{
  "arch": "unet",
  "model": "spectrogram enhancement model",
  "dataset": "telephone keypad tones over noise or synthetic speech",
  "train_examples": 39062,
  "gain_aug_db": 10,
  "n_mels": 64,
  "hop_length": 160,
  "input": "log_mel",
  "win_length": 400,
  "task": "enhancement",
  "loss": "mse",
  "norm": "groupnorm",
  "activation": "silu",
  "weight_standardization": false,
  "padding_mode": "reflect",
  "pixel_unshuffle": 2,
  "widths": [64, 128, 256],
  "blocks_per_level": 1,
  "block": "plain",
  "attention": false,
  "upsampling": "transposed_conv",
  "init": "trunc_normal_002",
  "optimizer": "muon",
  "muon_scale": "match_rms_adamw",
  "lr": 0.007,
  "momentum": 0.95,
  "nesterov": false,
  "orthogonalizer": "newton_schulz_5",
  "adamw_lr_other_params": 0.0015,
  "grad_clip": 3.0,
  "steps": 40000,
  "batch_size": 64,
  "epochs": 65.5,
  "lr_schedule": "wsd_sqrt",
  "decay_fraction": 0.2,
  "final_lr_fraction": 0,
  "warmup_steps": 1200,
  "weight_decay": 0.005,
  "adamw_weight_decay_other_params": 0.01
}
Rows from block 2, named by matrix and row number. Each number is 128 + 24 x the weight over its row's rms, rounded and kept within 0 to 255. All counts start at 0. Numbers have three digits each. After the name is the row's rms in percent of the matrix's.
# conv: 3x3 conv (model.mid.0.conv.weight, 256x256x3x3), inputs 156-168, a 3x3 kernel for each
conv.49 098:154140145183146123139103100124114106129122119101145134107113117107070158139109139120084138128112155147137116125099126131132111115130103130114128134101100115064063120123136116121108117105142124106126143120099135126124116110174162129148138129114189161218154126136141124134156160123121148091108118135115165130117155114103150125159113143162132121117157119
conv.50 095:166162143175175177120116166100131123126134154132156132136134136099128127100092104086100129091114086133145094128123124133109138137085075174130113133105123176114115136116125128123153127147190142154146099116144092129134159120133179163150140121110094148114155154137171147182098110117091120116086125119110114102127142122143147128117128120123114146141104152
conv.51 092:103085121121137156183148160077072072114139151145148110091103123112131135129123108135140141151121117153131122119103145144147116146151118076136108084132113097139144177155103158119123144121129132120153126168134089120120085124152140113150145129095112149138145115137102080080130119119106115100096101104145125109100102109137139120142162094127147071093094112
conv.52 094:086134133135134137123093131112135142133140157117140125095129112128098110133139150173136112143130098145139143158128116154129179146100172118111125119175089098116105111099094152121121124126078133133124156120122155154153130146156146181147129144117128148142116136153103100134076121119123108138131120108133146101097142124133149125165130129117138123139187128
conv.53 089:122101134138119137108110146117139132168155150143126108136120099040119088094112134109142146133126104127103105088109131099110136147097080115119104127151150121095126150121140148141174165114110135140143127121132160123089109126119112139141147111146105109151109137145119140124123140126096136127103117151103112116148142163149138140155142168103107084173151124
conv.54 091:129183102121106103123118080101120143133116088156129159131116140129129127124109139110123138123143127103129117117144136164147141134137153144120092119093083091138102075117087154174152149148106144122131164151155163116152195179174087091086118158135118213148078119106083080099156137165095113086091141105132107158142133125124155090151161141151100114131151143
conv.55 089:087102113137118124166091099146173134134143074154109094093143123089132120110118106122106116102089132135129163116106113099134114122133114104103097102113124125079097160159156152141156126121161131138136113116149121119135131112164139145192143114158151107088165126124131102101147114106166132101135097110136073118152117102144155165101084141114118146137149160
conv.56 086:160080076109083078150138159103100123128113134105094129066120107118100099097104147139144112134137149113120116098107129135126155162153158143090107103101127144102109173147140107139126104128118115136136123114118153140148136113106148136115125109118167093085110121072103103070116136130094116093140108104150115108073128095131146125131145169092093121121080102
conv.57 091:124129148100108132123132168099104125150133159166159173113145162109157129106154101124115106125144123169145115120112135153125102121113120132128110120089161063103134103116116130145114157133108135156146128140135132119104159140107176147128127125099117129159137146165116110150125134097128136106088124129107129148125137144111109166135127096169106097160108100
conv.58 097:125147142133156151096150118123127153144143110150133096106078133130128128140143158118131102115127154143135169109143137125133114140136140167141132122121125122123137161111108179143113114122149083109083103107129050125161178130180089102125134106151188149124188173083124099064128132055127149106144130071132128117105133131070122123151197189099156136098099089
conv.59 098:156126109123059081180126127127121145161122106142132141150166181116099086106112144129128126115127121128141149137106122103112113145137157141146105118066089196161155184142162122129137111124093150144141127151174128125131139135108137129104185181160114134111122118141133138133146127147125129133129112090120144135134119143149141105117127135120119088110123107
conv.60 107:127124111134122112174180133136067124114094150096091174115125123123129138104114157118133085107154135117145146114142153141116154118121144083095145113065145118091169115139129088125135129156099105119099131153145106098116126134146129135114112114090180143095137131115156183159146180128094114078154179103118157114103131114148148134143133133123138150160204186
conv.61 095:150163191137124113133102082123096097129078072127119134130125120124114123120129151131136112074093144111102161108149153131120153108119133139111164156139125106074056173143131131101110154121089140113115087111153104131169151133140109110157117123140143149131154100088146110099123107090122131106113097103134148124130135170118077124139122107137082080158152143
conv.62 100:112117133128152108112138149158142152127164121164162120150126094155106088101154118120135111114078123127135126174093155147143123163149125084152140121112120093105103175172152126126138134143123143109098139122134186172109104169102137127128145152133141148121096159136097134174131128112113148147108146157103166120114144147133130113146054128132120135188146131
conv.63 100:128088104105089140159148151126112112147149118154192161128124131126118090139104115113106146157090125157120129126146146156140117101086102129112147115138083083186121121141132112114099135133138118124114131127140138093143115134160161117154129150170150122157114120113132157128114115104079086105140113141098075090126120161122154173121077116149112133107130116
conv.64 090:162101122104055084158111153151110108169191158140161124108129133154150126130120133115104157126107116154142132146131099149115112136127142156157128107125083139127126168144132071122129157114119141132146117118103149113104143133147146145104151127125126157130134087063128097101082147147098119141105097114159123165120109120176135145116102088175128131121110102
conv.65 091:096108095131120122108116129104106125136088126134085130102072107108103101125114124139134132120133146116167160162179174098093108155115152138082092124099108118143146110134135132134148118133114087120124156164150133137105114095089108127115104151137141128115148124133118140120132091129140120154151132136113128085139164133144154128102090073115110090148140158
conv.66 097:210159181145147138104102108114144115086104107117139122156174169168156145147112092092103104124128138152133163175176154155133137100093103099105126116161186179163157058092099110122116122153164128142121124132123133128107125143136160160163142124122110126157093108150103107114149122116131101100148128152126121127109112106102106113135135129122138126182189143
conv.67 109:122127137123138146098131164121162142161122157115118146119133064113144120110100086111096141106130151123109136096160106118155115147147088122138088127141102112137125128107121146123093112165102086163135109149144087117196117089129129127142111080096118091118125135126108152118159099137126106131144129122128108161134111157093103180136183116093118121129144119
conv.68 107:091105137075110120113099110142148090151130132130128108106077125120160145091099116126162147157108134159133121150155140111129097127156145127101119115128175122115096108186138086123105116132145111093153153132143082132108083087132126114162133134128112117143081142152137140166187147144161146112155133130077083072109139166167157133189130119114133145183148150
conv.69 098:146102136158118084142148156174128124120128163153178222151084098142091110169103160080152123116150122108145126148130135145118146182124135111136133130148157103145096110116139142106133138137134119104104106108105118144124131137090140143126120196142132130159124138165114089116138156119120146135138139121114104105135167157070162146130173187115089112116117180
conv.70 117:074139135049098137148149153142113178133145140145147132109120149125136157094108084175098091139100088135096113123137158105127149106142134163126078095144168134129168145134099140149100125133113127115132118120091118153110149076086182155143147139146116111066137100094171076123130097079140148080136116139108151162099104140118151132127121100157122115183140170
conv.71 102:132113119117120134140134121152134122095086099098120111139160152161145133105141109138122137102112107135156158082112099104108091125118114123086067169151136157135144157139121129088078128119117123109096108122126107127166169155177113138099110150123108112143104085152127108127125141162113110119098113120173122125152138165147152128144133123138127159127129151
conv.72 102:138126158127125137132148170134137091102136100122151119162123119105112127209158098117158142112140129114144161095113102141158130124115115144134155148130157090091105127106115097077093135140139108096094137129103151142114162152190173160187122122125150144157130127153091118145112108124110103131099118127127130129126119111090099081153155129182164142155145128
conv.73 089:120142145125157145124096114108086120133131148127147145098052102104125148115126141119091134118128116136104147148082140145108129120133134136118154120148162178104141123149145106127109107146132114110153092113123132111116101116135123142174131125193086126081130148091135128122123109142125120150107108101142207150116155128086136108119033087133096140162121154
conv.74 101:158143120148171118098065108141151151132128146144121126150119159108147111116139129086113116122103142149149111133124139107134127132118133106150126130114098115164140112152152147112116157125159116085123148124099138139124043078081100102116128138111137074104114161133119098112130162127139147135130116125153183132158071112152172165148136141126175143106114146
conv.75 092:070126148157179094117159127090173148156116094150152137170147129134125158119113136148104133125112136131134131126136164136125115130132111122099115125114129106137091103104139122116133140130121159185129160125119118087099150117112130120152127162111120088122119122166125140173128118153102095134129114142162159083125130082180129107151147174131140143085090147
conv.76 108:072108149111128116092092090170144104180142170123156174140123096115086113142130137143125162114116128108129157131155116116127135129115107087157134133139082113087120115074106125122115120148146103121100130131140158098126134134131136128113142116131116136134153124103108133110106092129123095124121125148085115112182173089121125101089139146113128084151189164
conv.77 086:123100127136112117133145141134138130142111108119097126114091108106120147115153154117091095176167130164149141153121140113127132140118126128127130108114123118121155101115140075123079114120093114081087094110100143130133129129124158115125113125118120119149119139145112149104129098115130111117120111112146155166124142167141140151118120113161129085134150092
conv.78 102:133088093072073149120152131147109142133128137187135123140124112136137154126121137164171167102143119117104117145135176077088128126101139153122105110119102099114123136114099211171092154135125120136129140152157153110133160169077086141133119108131131133149147145133097148173117112165139121123085115147162139100151116097126093136162164138172161143077116127
conv.79 115:100113090120090068109103107144127098157131139150144172138158101139138071158056063139135110128135106142138113123090083137116119113113112106129177128141182113083138131128121136135128137174198162139116122121117126077102133174133125184118110098093096177160106168138113177161096133149142142145130148122108161169123189211127109114154136139119099106144117140
conv.80 093:079109096158123129158136118162152126143112139114118141073102135105084115110061108176135119102120118094129118072098096113116127092091099130120122140095105157075139145150153116088120134135158143133147150108105160109128102134144107094126161092135097136105127133093157163144112137128131135113139144150087093116102114091150148120108097091123140113158144116
conv.81 111:152122171153149191157109143144114160127135152143144173080065093108071074092092069123132128110130134103097118122131082119102124098098146097049097123094115101086074106117156120132119137136128141139095106120081110126124118119124112147108093141105114159141174183173178168153166113150167125138142102083122124136137162167160194188107107146122080158108118160
conv.82 103:154117114117109116097086070142133162151099113164188168181128111124150137086128109128148145132128091164171118123139131160139133109092074146151126162172101126139107117127183114109128167152138134145122126151100151135090161133132148116132143142105136093131157120161096114102140123127106121144098139147121108092169163142158123124135135176128111124103103106
conv.83 125:060099106126119121141111176170128112155104139187145139150114126159121140154141121134134133103134142103125137140122114177147147137106109133137173136110151140109143122080121135113140130134142153131128121102090121123104140162144118112115126142164111117123117113121094099115164155151132143113154149133111156127103141128121125122136145163143134134128094110
conv.84 104:125125149106119127079139196132138136118114118090134145084112157106116139129146141117141124121131111119137153143111107121099130098121144110106147098091195056068159127136112121117079128164158112104130096093117146136122155164191139136188140155160142156146141163149173174170118111151143129128170138081129103116172154131179184146120125113097127150168149173
conv.85 112:134092092109095161125084133109117139117096135127145142115148104125161147115128131126126114125131140115119128083140142104156154188169117185128118141126145094118134151159136127141123102127128112130159112102139109121141168186139116152124129157180149139027106138094115132160096125068107114102119102140142144109137131095127136166092130145119131146132071104
conv.86 104:108142110141165137146098098143119138134164164149133167122129071118132103153151150101122135154119128122160146118058095113112132133150177137152104143153143132146087128190138140130135116106118126170145110099135109112154153121103147125124161147115136174150149153151151143111141130133117119104135151127143169173134123130096116095129207173113101105121127119
conv.87 099:115158161121123098146204135159175159143144115135116114163155150118126072108095138142129104119133109127120129116139161131097116106113090106193115121195148149162141107149146126161113133119158137107092125157138112103154135157118125146109138106148143150145130097127153157166108099089137165133138153117107165130132131106164157112136155091121146116154161145
conv.88 110:141140109107121128104107101123096092156123177160154161085133122118149169089056131124079105111129134113112101123133110144153137126138125115133145080110143089073121139081124138134099154154129127127161129144126117119129152119171130136190148137134162169143142170120140135139136180140164136163129123110147135102123116067169156123170118133142114148114124163
conv.89 102:104147116146154154101114103137156129115164093152170130096110162135154151072102091134146137114147108179152147139129128167179168142131142109115102147164144085083061130137123081095120134135141131120142120141086108144135163126133168143133114126142133172143138125142142131143132122128119150200108111139166158133121112120157174200103129077097138086099138091
conv.90 106:114111095106137117123101111125143127113135141136103119144130117175151153155174135138125143098162115161229140134118064116152139133144086122153115139136147112139135163134144093132123060133130140116119126145104150196098137075116146107121185128156115080140137102130165126117119151154125133093109152129127116180101123133127143156096121138140148143115111148
conv.91 107:126112079144198118135129106146095143104136125114154140130126161156084158126077152137137125127115099138118136139099133111074142078120126110142119100177120107089154146147137161208138140118118139120125156162137127102145115138108122122106124104145107137129162136129138094106116133134121107147138119115125123092123196118150117108159135122143139121098079114
conv.92 099:122104116100145143095187160125155140134115140158106147133134129109166086127146058109131132117156101112130128139129130165076112169056093129139138137116145108107113156125134120178161118194168148114116145159151113144139096105112123158105155110093141121112091157157101206175127124139126140145114135122146094103115149145104128172135114105105145135127158149
conv.93 119:098083122106129171162159116094117146081114113072063124112116164164123123135098105130160123146095129119121156142129158156123113165113128103143168148136120110140142121166100125072097105094126121126114130073069137104129099178157128139159123112130101111141085163148071139160123097147156149153161184166136156086131135136133135157196131135099112141106123131
conv.94 081:125104112110078068180140154099146119117147116136139118173154096120122120125126094129118158160139143097106102112108125093103098154141125143096113145130117130140116098105133122107095183179172179157158154136118136131119136110091121135083075098071100144075111142126121113074122131152121140134147153131087118119128110099144149145134177135109134166071103110
conv.95 109:143157136126086163135155045163128120145052142151147123137152089146154075083137096120145110111135122129066125147132034144111081098102117103139152130105130152119093133153171091148146145118121127139120120122139159121150136126140145113134145099138113143148131155145123120098141123153113158127128123139155087188098114161145106158128123179154133136137131112
conv.96 090:087146163125138147120096158133139116165118127152082155133067125104131111103144129124111124108137118144137115117173100125098107155097144141053108107127111139157132155147157113094134125095128123137083114142107126142110098168140110141119150117099130106138146085133126131121132096166128113131116097097163171087133156136127097140084117099132154111131155150
conv.97 105:076104131130129139089079113131130141114159112091107118166110101158097123123147133120094125122124134139108095131117142148116156145134108187159129122143149135106172081100115080115092124109119138070092114114113122146136120140172143149174116125133035122161094157150158140153117134120147133122126176139125148169103120147114131120110144162138123127143107116
conv.98 096:114152136126153131140105128135103142135154129160118156163167176156075121154164115114122108135111127120107114181145105148155106149101122131139138138103106163086087106094092133110154136116079151153154120120131156113150105113143120090129158116126096127135106101131174134145124138114175133141140158122145121145108126106132085127105116124102138121136141130
conv.99 106:121190175113190122110173152116101124119158156089157148136110141164140147163165149125116134116132121126162107120149142121167118113152113184097156125138115138175064118128116123137098125166158097105090134150129099195123134114085142144136090149125130153109137156120100152131111120129123133145133128172175155127132140121112135113132052113144134116143187133